A small multi-label audio tagger, trained from scratch: log mel input, 148.9 epochs.
Rows from block 8, named by matrix and row number. Each number is 128 + 24 x the weight over the matrix's rms, rounded and kept within 0 to 255. All counts start at 0. Numbers have three digits each.
# conv: width-3 conv, dilation 2 (model.blocks.8.conv.weight, 256x256x3), inputs 216-239, a 3 kernel for each
conv.159:114090095160139171149106133154144127124140156091072054096117119133119125123116157150150154133124107114123137102121113143127126093102125103119123120153135116108081167132126099142130146180150157152143127116103133110162
conv.160:107113109124137116110077145113118122083136112179158122102116128118098126107144125137149142135109140122139152134143149157152184120141092127103139136120133131119132145109142121157112115126115164130114081114091157141118
conv.161:091139135135132175164137092135111102079139136142103128130127116135122136105153110129100061154125104123111100129110104135131111142138110147146131128081137170134118155113107147117102121094127156138144122136139166122111
conv.162:152148104177160126141109127103116123109143129154133112118133121099141088137111125091089086115094084151122130122127135090114115154118106121128138147128138078105169096121124125117132111126115099137102135117163144103093
conv.163:184166210121131150138132142138150127154164164132126084085097130177153149138168173163134118114119106105127154165146124111096142144126138102139138134135118143127101172130104130129088130143142103139156115153143107149131
conv.164:070130141146138139094086122117124129092117121133125115113121119131187181139137123104130110073111098103110112165120124141141145150109121132142132105148164068101119041092102152134158104111104131131130100108134166162162
conv.165:140122117119113128117137125135136116114147094112091088104130137148130124106136147137130088114117117118130142121098081105124110126141119140125138080067097153094120128125123143122129114125143102122109182102113135144101
conv.166:156132153093138139117131110130138120116118105141128117131127129102106116178155126112113102106119115151109128109100136149141143129118132143132147129148129087129102096125135123144116104112131129185174139123092073065126
conv.167:121137128178165169109124090127154109147119144148161118115146155158094123149147136136142174085129138154109129130154170127128105145119122123097113131153137161117137125155147162118107090113075142129120117110121074099137
conv.168:136138136125140163125132131136097128152123127107121134125103134148115135134126088137131111133168122167126132128162116126136147126120109081129127117136141161136132138154172103123144085117087131107127132113117129101107
conv.169:113096120152115152121094105164089092154168146113136098133168162147121130111121111111130130113102114112103121132132150100106139044094132109118128117114155160110081127113137148156176057143153093165145094084141096125149
conv.170:159142140158137116093148118142168142127158118115127134146124110108132137135144147132104130132092137181147132141124099120142148121151115117103079156116161080124142087104117180166134115099111105162145117128148171170201
conv.171:116115126113122093138141155129110158132141143113115075119125094120090092108115138115114111132158193147130121150139144115104074105128120160135127136152086119101131104149134142117105126158176122118146113097096117104120
conv.172:134115136118101109136130144093134084160137162184160191150145159119099108157136144079079108101131132148132101084123119127166142124129127116097125097107072133113109062108122187128097176172176123130131110115115134117127
conv.173:149154155144153152122162180164141094153115128107149115113138096106073115127094121132133109131110112114135154089122122127153158110117121133103094103153146180151121166151152149153153146119103126120091140137133125134140
conv.174:118131110154143130145132097117129100144180163114149138115136105102128135158116110120144101137128144130115122120130116138114098097118130155122129106121120148128099101128130119091127141105131075106100102159125115118133
conv.175:148130159138132142072135151080097165142120126123109109158101105172124169109135116118115141156164128128148173171109122122109109117109082137163198165105112125135168110153121191135168124123103167115086112130121162129149
conv.176:132119086129136152119132093117163110152173110176116124136133122143168153102160133119113135153159127157151134160175141132149177133152151143156114096134165160136112128141137165133135097133159106134126168143148144151144
conv.177:162133107122107124122134161137148132116137133113137164108149138097107082141125148149112127108122115103100132111103109140138140145086104101124081123134127120133121124126136146129155104129145141152179118123121093122154
conv.178:116136105126114122131093100136126120121103132171103122138118129157136142125127141152151143081141149078095146103119141100104107123130113100129104117144142107111132137081147129148135112145156177151136142088110130121134
conv.179:111160145117100138112115110164133126141154132118111109139143135117101141110145107128128165125115125155127118132128164124151138144124169112141113101129153126136121122141125111106115144120126168131109117128092124124117
conv.180:104123111136145130111092122139134155100117120123093089081181196126084096124129149159107080126097076128128092104114101110117093135133122145128150122102147105107129136141125147120121148123126133112095127120110124124130
conv.181:091092111146157142118135137141141154165115129113149158140147112136127132143133136114116125142147152113127147132152173117094157144154124132110102098124108133150168109143154125116108146114160105153135154160078135144100
conv.182:124118145150152065177102113102119096096070116090133127163138184126146133112117111119123104164148128114123111125112100112162120076116112124141123111117089121111122162142150122108111142138160154139164133112129130107135
conv.183:162140126123135096179129114149157143117139159174180132130161143123128098141148131113141144115116109126109135108114100138143165129133137115117133150144146110110123140143101160109139111133106134134147143094098118142110
conv.184:133124137109126085122130158096120137137138132158163132122125107125176122130127137131157129121118119112098056101110136147155165130084115141138152112137151116096148144155130079097133184179160122144108111111111133102086
conv.185:179152163127109155125158150140134145105114143135145120174125123124142109138105157147133072128130101141127123078096080136140130166142138107077084119133085079085129058115114101099097108089105123122144127097084111128140
conv.186:163127088168118128119141126110124123097162187118139135130126129183168063131106111142108069157132079104091104146135087118134153142126088060140199110138127120130153110114105134112099169126090123118098092125127138130117
conv.187:093120121133110116118125113144132122141153171148108104127118113104120113123108125145142098097117113127138139163150126089128105121104083146110132130099116104063130199151130188123104172144104167154156131127149123159178
conv.188:148112089097080127106117131104118095137112103148137131137151150123115121081120137122133133120125125125103124106131129098109090112127124117118166110128088148139148078127176111151109113137174123120108096135138157141147
conv.189:117098096154156153102132091144138112154128135112101155097110127138115137104107111184170144153154118134148112129168152105130091083118122103113125101109094104122117095120119157137094152147136117135107147126140151123143
conv.190:155124121142158127098128128120093138098119106124118119130099127059094128151153138112126169125127140120147152089106111121102102108145100124128144125115142116105128127104133122129114152139127153123102111109169089079134
conv.191:138124137109118131151129099138125127097107145118113125129150155119100064133132124132128143153148190186206158103125114132122077130154126128142149110102122083104097157148179136146160098124115141108117111117116111100136
conv.192:140143156164116147077132146134114117146136170095101109132164154156130101093080058129133120104115101157165160084063060107134130064069077118114123095120159108129122148137111161158154153120128132140140122139115104109135
conv.193:136106117110137162151123117130106109156159160134114100151144121072070057109109105116126146129155122117123133113106089163169181124107134150118130142149124146122116114139125135151156107130133147170160120106110138125106
conv.194:161130106094138145118098071161162155178143144111118116126116090108136134175153160141089134167115075097108148189150157142118094122106167113119097192157160135107118114099162177148206121130100089108139114085092163151160
conv.195:108111115123146105112114108090141133101118105155143133124163135051107185147159140169147187148162217099143109117097150097137125102062114157122128113117105140128105135119089132125130110144096115132118112135129142152161
conv.196:130142137170123123131126148123101164132103157104121131199120082090101163117119177077134150103138181148099111151139090163106120153125127100138131200103074103143170107153189121130181065136171106120097112112152131090097
conv.197:116141128106115141119125131115136119110119096122151124131117117136134143129088074153148130133122127147132129114143102153145137173137128109105145167151129103109130096124136135142148165127122142100107123129109104109143
conv.198:091127128132115160126090121169132120102126127116128100097117121151153130163152145142135138121123131190131122136117125158141201096122086105078104161141166057092101176125148129119115120079113112147169125144135131157151
conv.199:124122117149152123093104117130138132110132122129099094147151132159125145152118123132159147113131142123156109123113101107153152126132124129152157123152144121115110147133117163186165137168136110132153107125145133105138
conv.200:154156147158125146122121125132138133140100096126122132092131142087108104167144131108143142108120171111148123112110116089091135166153119110106164197094163151136157111127100100114084147145136152153127123129106116137170
conv.201:105138145117153159117135115146136120132117123176130121150157175105063092150126128111087135119126111096116097132090093108125121143129130138126151143141145070113123115126134096134145109134103107105109108105084134100125
conv.202:111140127188177193121127139108141128126139149098128163132099142094082101126119148129130141125118158109120150180153170127097085132126125134104092146131137120125140145117098104141128108124122138107121149132141151150123
conv.203:124129132147153146100109147100095114154114092126140099121158147125135135101073131108121101159112099146125144106116153097115145112120067108142099150120130109121082086120150161118134167153139099083121136122123105131101
conv.204:108113141153116108131127151134142129138141141121116107127122113125105089162129111115133123112127121090098081108124127147104109096126104110133127120118094122131143185127111171166200134116152117115130151102121098119141
conv.205:122113113088148124149125137137154128169128124122123103133120092112112128137129151123143138068104124144125137123132146127131141097139173109127120113132133163117105131153135147139133095114139179132148115128114117128136
conv.206:138113120130107117124150127148155144152135114081106064110116113069157115133125144148090094140132120125134117172134131135123117112105136086093103151122126134138108099100135172132156126117139153158146061103131140119126
conv.207:089130114131142144130127131108100059156155143128153156136127136153142113161130148099131153131151182166150159117129106142115125166161113100123128121153099143142124090107112163139127156148165139141120142155149218194195
conv.208:156134141124115136103103111122141084102147130144116112130138121096068119118099120083120106110103104167163153091095118152127096124135106122100130098123129117113151132116112135131133140126085141162168153117095099121114
conv.209:120113050076123125150118147128161162110133145162137114119139113137122207149114124164132126151102086116104132098094097125131148095064090144153143137137124102085125093112128114130139175143105176147142099107150130105100
conv.210:151083105147115129126097102127171135140150159128112088127117103093119123125128146169118098131115068127129105124092108123107115150171150134132145104088115171159213125103079094081147145147133138106123129176174157156144
conv.211:093148154108155130116180155069180169134154100152137103155102135097156139150142178104140107133141129158124139159120127170118112154091103144161119113156150138097109129154203096110113087101099125154128167139125140126106
conv.212:087117124077103142142104172108111091154121104131132145140111113111139126143126153104146124080110163120121116111134143144116106103080131110119104196175147166106119134124130156117109159172149158131119103151128128152151
conv.213:090114137125129148124121119110134136096114108141132132127120120096116096154113083113117146140175119100112104102114122134121136091134101140058095137105105082120135125149132078113106153124118168152145119123078086096132
conv.214:126137093171187126113121134114110133115118126158134118138133170123133125139094082119147134100103102138153144083129121136148133097128141097125113123161153086115136164143148135147131148137111134112103113152111120109140
conv.215:123109124130153123100111058158156154122114137124130106143109095091117105143156140132146155135140129141132134119143139069099080131151116119102084125143151121122141122120082097095100128113116153101149108121111124118136
conv.216:117137173128145113143135141106137118141123133122109118119160159089083114122108118128151138148124143136125120110143113135110146107118131115111088158156116131134143061111137093100140117141106104106139150143136085114089
conv.217:105125143163124136124105139144152138131142151077117131137151132135118163127126118163126179129117120070123121093107127160153116140095117107104112150138116146147124103185160154125121136139146110145109121133093108085123
conv.218:100121131121163167137113091128162140098145123149116103116122136127112102163088153127124146155131088050120174117120085133109113121121088113162163134133154146153107083135178107135143115151160073134154074075105137115156
conv.219:097146130156161162130118121145138135124117137103108138132126118132133127099129090103126108136107096090095097149116125120114111138120154128117157124098104119127113069099126088105112110098147106136134126093153136093106
conv.220:124145121102111150107079133137137132135133140151131100108108109093085094154181140147130096118119105135127089114104148136131123134140147145128125141152107077112108113132091117089130093135120095104108155132115086083087
conv.221:134125142091061153116132138125119133162126095156152133121148159135129093163137165125118156099152137096175125104177181200143072129138130167105087122118127108075130161116149165091075099155163105155091186144167089145158
conv.222:148137156100121137118124117127126106091100109148168139102110116176172189146123132145116108095109129103109094148135132125099086105117151146153144132111094087110102070114092119124129121127150111127146087112111164135120
conv.223:145114075115130109129140125121124138155144102175091145136157152145129104127148158158136151124107102133135102132136147099159167092102099171132180149140150099134148113105119128125113123108125136122142121154099151143121
conv.224:112109133136156124128144152122152181106110165156097104132096111098136200106153147147142120129159124144106084086104146103124148150122144140147160113139131098143141093115079183158142103127134132181114088122138100167149
conv.225:126137113159142134112120113170143119111104156135162193145138130133130144125116115152145152134130143154151114122120100123121093122097113126100151118104101105131118167136113109101095174175130097135123153133114131112109
conv.226:121113087085143093129116174120122140120094083143148139139116112159132163146146182105138129103127090092079129110128148106102102091138163155104106082131131122120161140107148138143145120141167090083119095101114107133081
conv.227:157108129176137143111147157137125142113128134141144160128121170107117128147118096133112105086144159133117115102109128096115124097098113143174095118124156159156128170122153119103078092121152116135126114142125145128110
conv.228:132141124100126122134165144116148099103080096155163131145136146129165141100103124159113091151136139130106102111109132133151100096121128129156139137115125068132130158155155109111138160140126129132140131169152107145106
conv.229:140144154143147134110116109192121104132147133127132145136131159139105106112120114119152130137130154133116078134113119139129140121148111124119116101106136122149145125125128122135208190164100071103100125121143117102074
conv.230:125124133123088150105130159094160207139118137125157192134147137136113130114104153187134140179166120137099127129141123110149150142110128106146178124109115138091166122131134111148163132120150153137133148140091158123127
conv.231:139136121108114102085120110159161105146099156133131121059100159122139124156144146114126137123116153147134126138155124141130120151120136110116135148122135157137133122137139127126146111125149105132114105128145157120119
conv.232:104122134132139177096129157152121143131138129143148142128107114143093163153143116128137098087067135114067083103115171121140140096104141128097085102097084213153126105100063107117155141159160090109086131099133102143120
conv.233:165119090107144146111132141113138114144139133119114145140114126138156173124167145126145156138120112130150157148148164123140146133133139111107087109118117125134126133122131156148117108115116125135123111129108087135116
conv.234:150117106129120114115103098159183096132146107153175102073105083204177101204132113059090118151173138099160128167146130150122099086113153074126141082133139069133215154147117152145127121130107155161099122109130132122092
conv.235:111102125148128133104158120125137139112109132162139161103121126109158175116166165089117152097096115093112091103138113135107117133170132126120140145105113145116121120167184151157145100112079132092141130141102138132135
conv.236:115067084162145105118133114129114150144132135149125095117125127093135102113109145105085109088108139098120159105119115143118153125135154174118130164171124113129148095095131123154129145149136149145167077143123133120147
conv.237:118095132089119131115148191116168138100098146124087143134104150139135142112098125165121096063125151110099118114152133117148137103075063090060117151120120190143111150154192129135165137126133134131165101101125148141174
conv.238:149098094165166115097111101152125113150156109103132130151124101110074081157147123143122139123093129112141142137132138095146142120115107129146153161152141138121117139122119128102110178168111119114105134087145125134122
conv.239:116120135182147138085114135155125114071113187145092120091117186124102167101133148121134133092126120167145142090120114111163144139141124126087068109149113131176167119133123147145129137119157176162137152128158135126094
conv.240:103118127134112107112107169129129118089151181087113101128153147141141122123149135139092051211143133144151125107123133153138143179129106078143166143096117122123152074119136081139128131151115151150151095138133124123128
conv.241:138118093106110150157109097066125125123118134111122120122131121134114116115143131161140168077125110154135144150102113152122119129122123127148114142132133169154134154110108112124093133106123118134078120081098151132144
conv.242:146142121110110134108088132129105173158151130145143105135151112105118171122097130130108143112129160125150093101095116159130094097101123159110122154092102135128128152114093062104134124115125111090111096123178111120103
conv.243:085099148094122119135134122199156133128114119093087123079117104120137129124096130123114120118136119177151126117132088151153145140119075119149154167104119148145104135117120167158147116123119145106080130116110178139145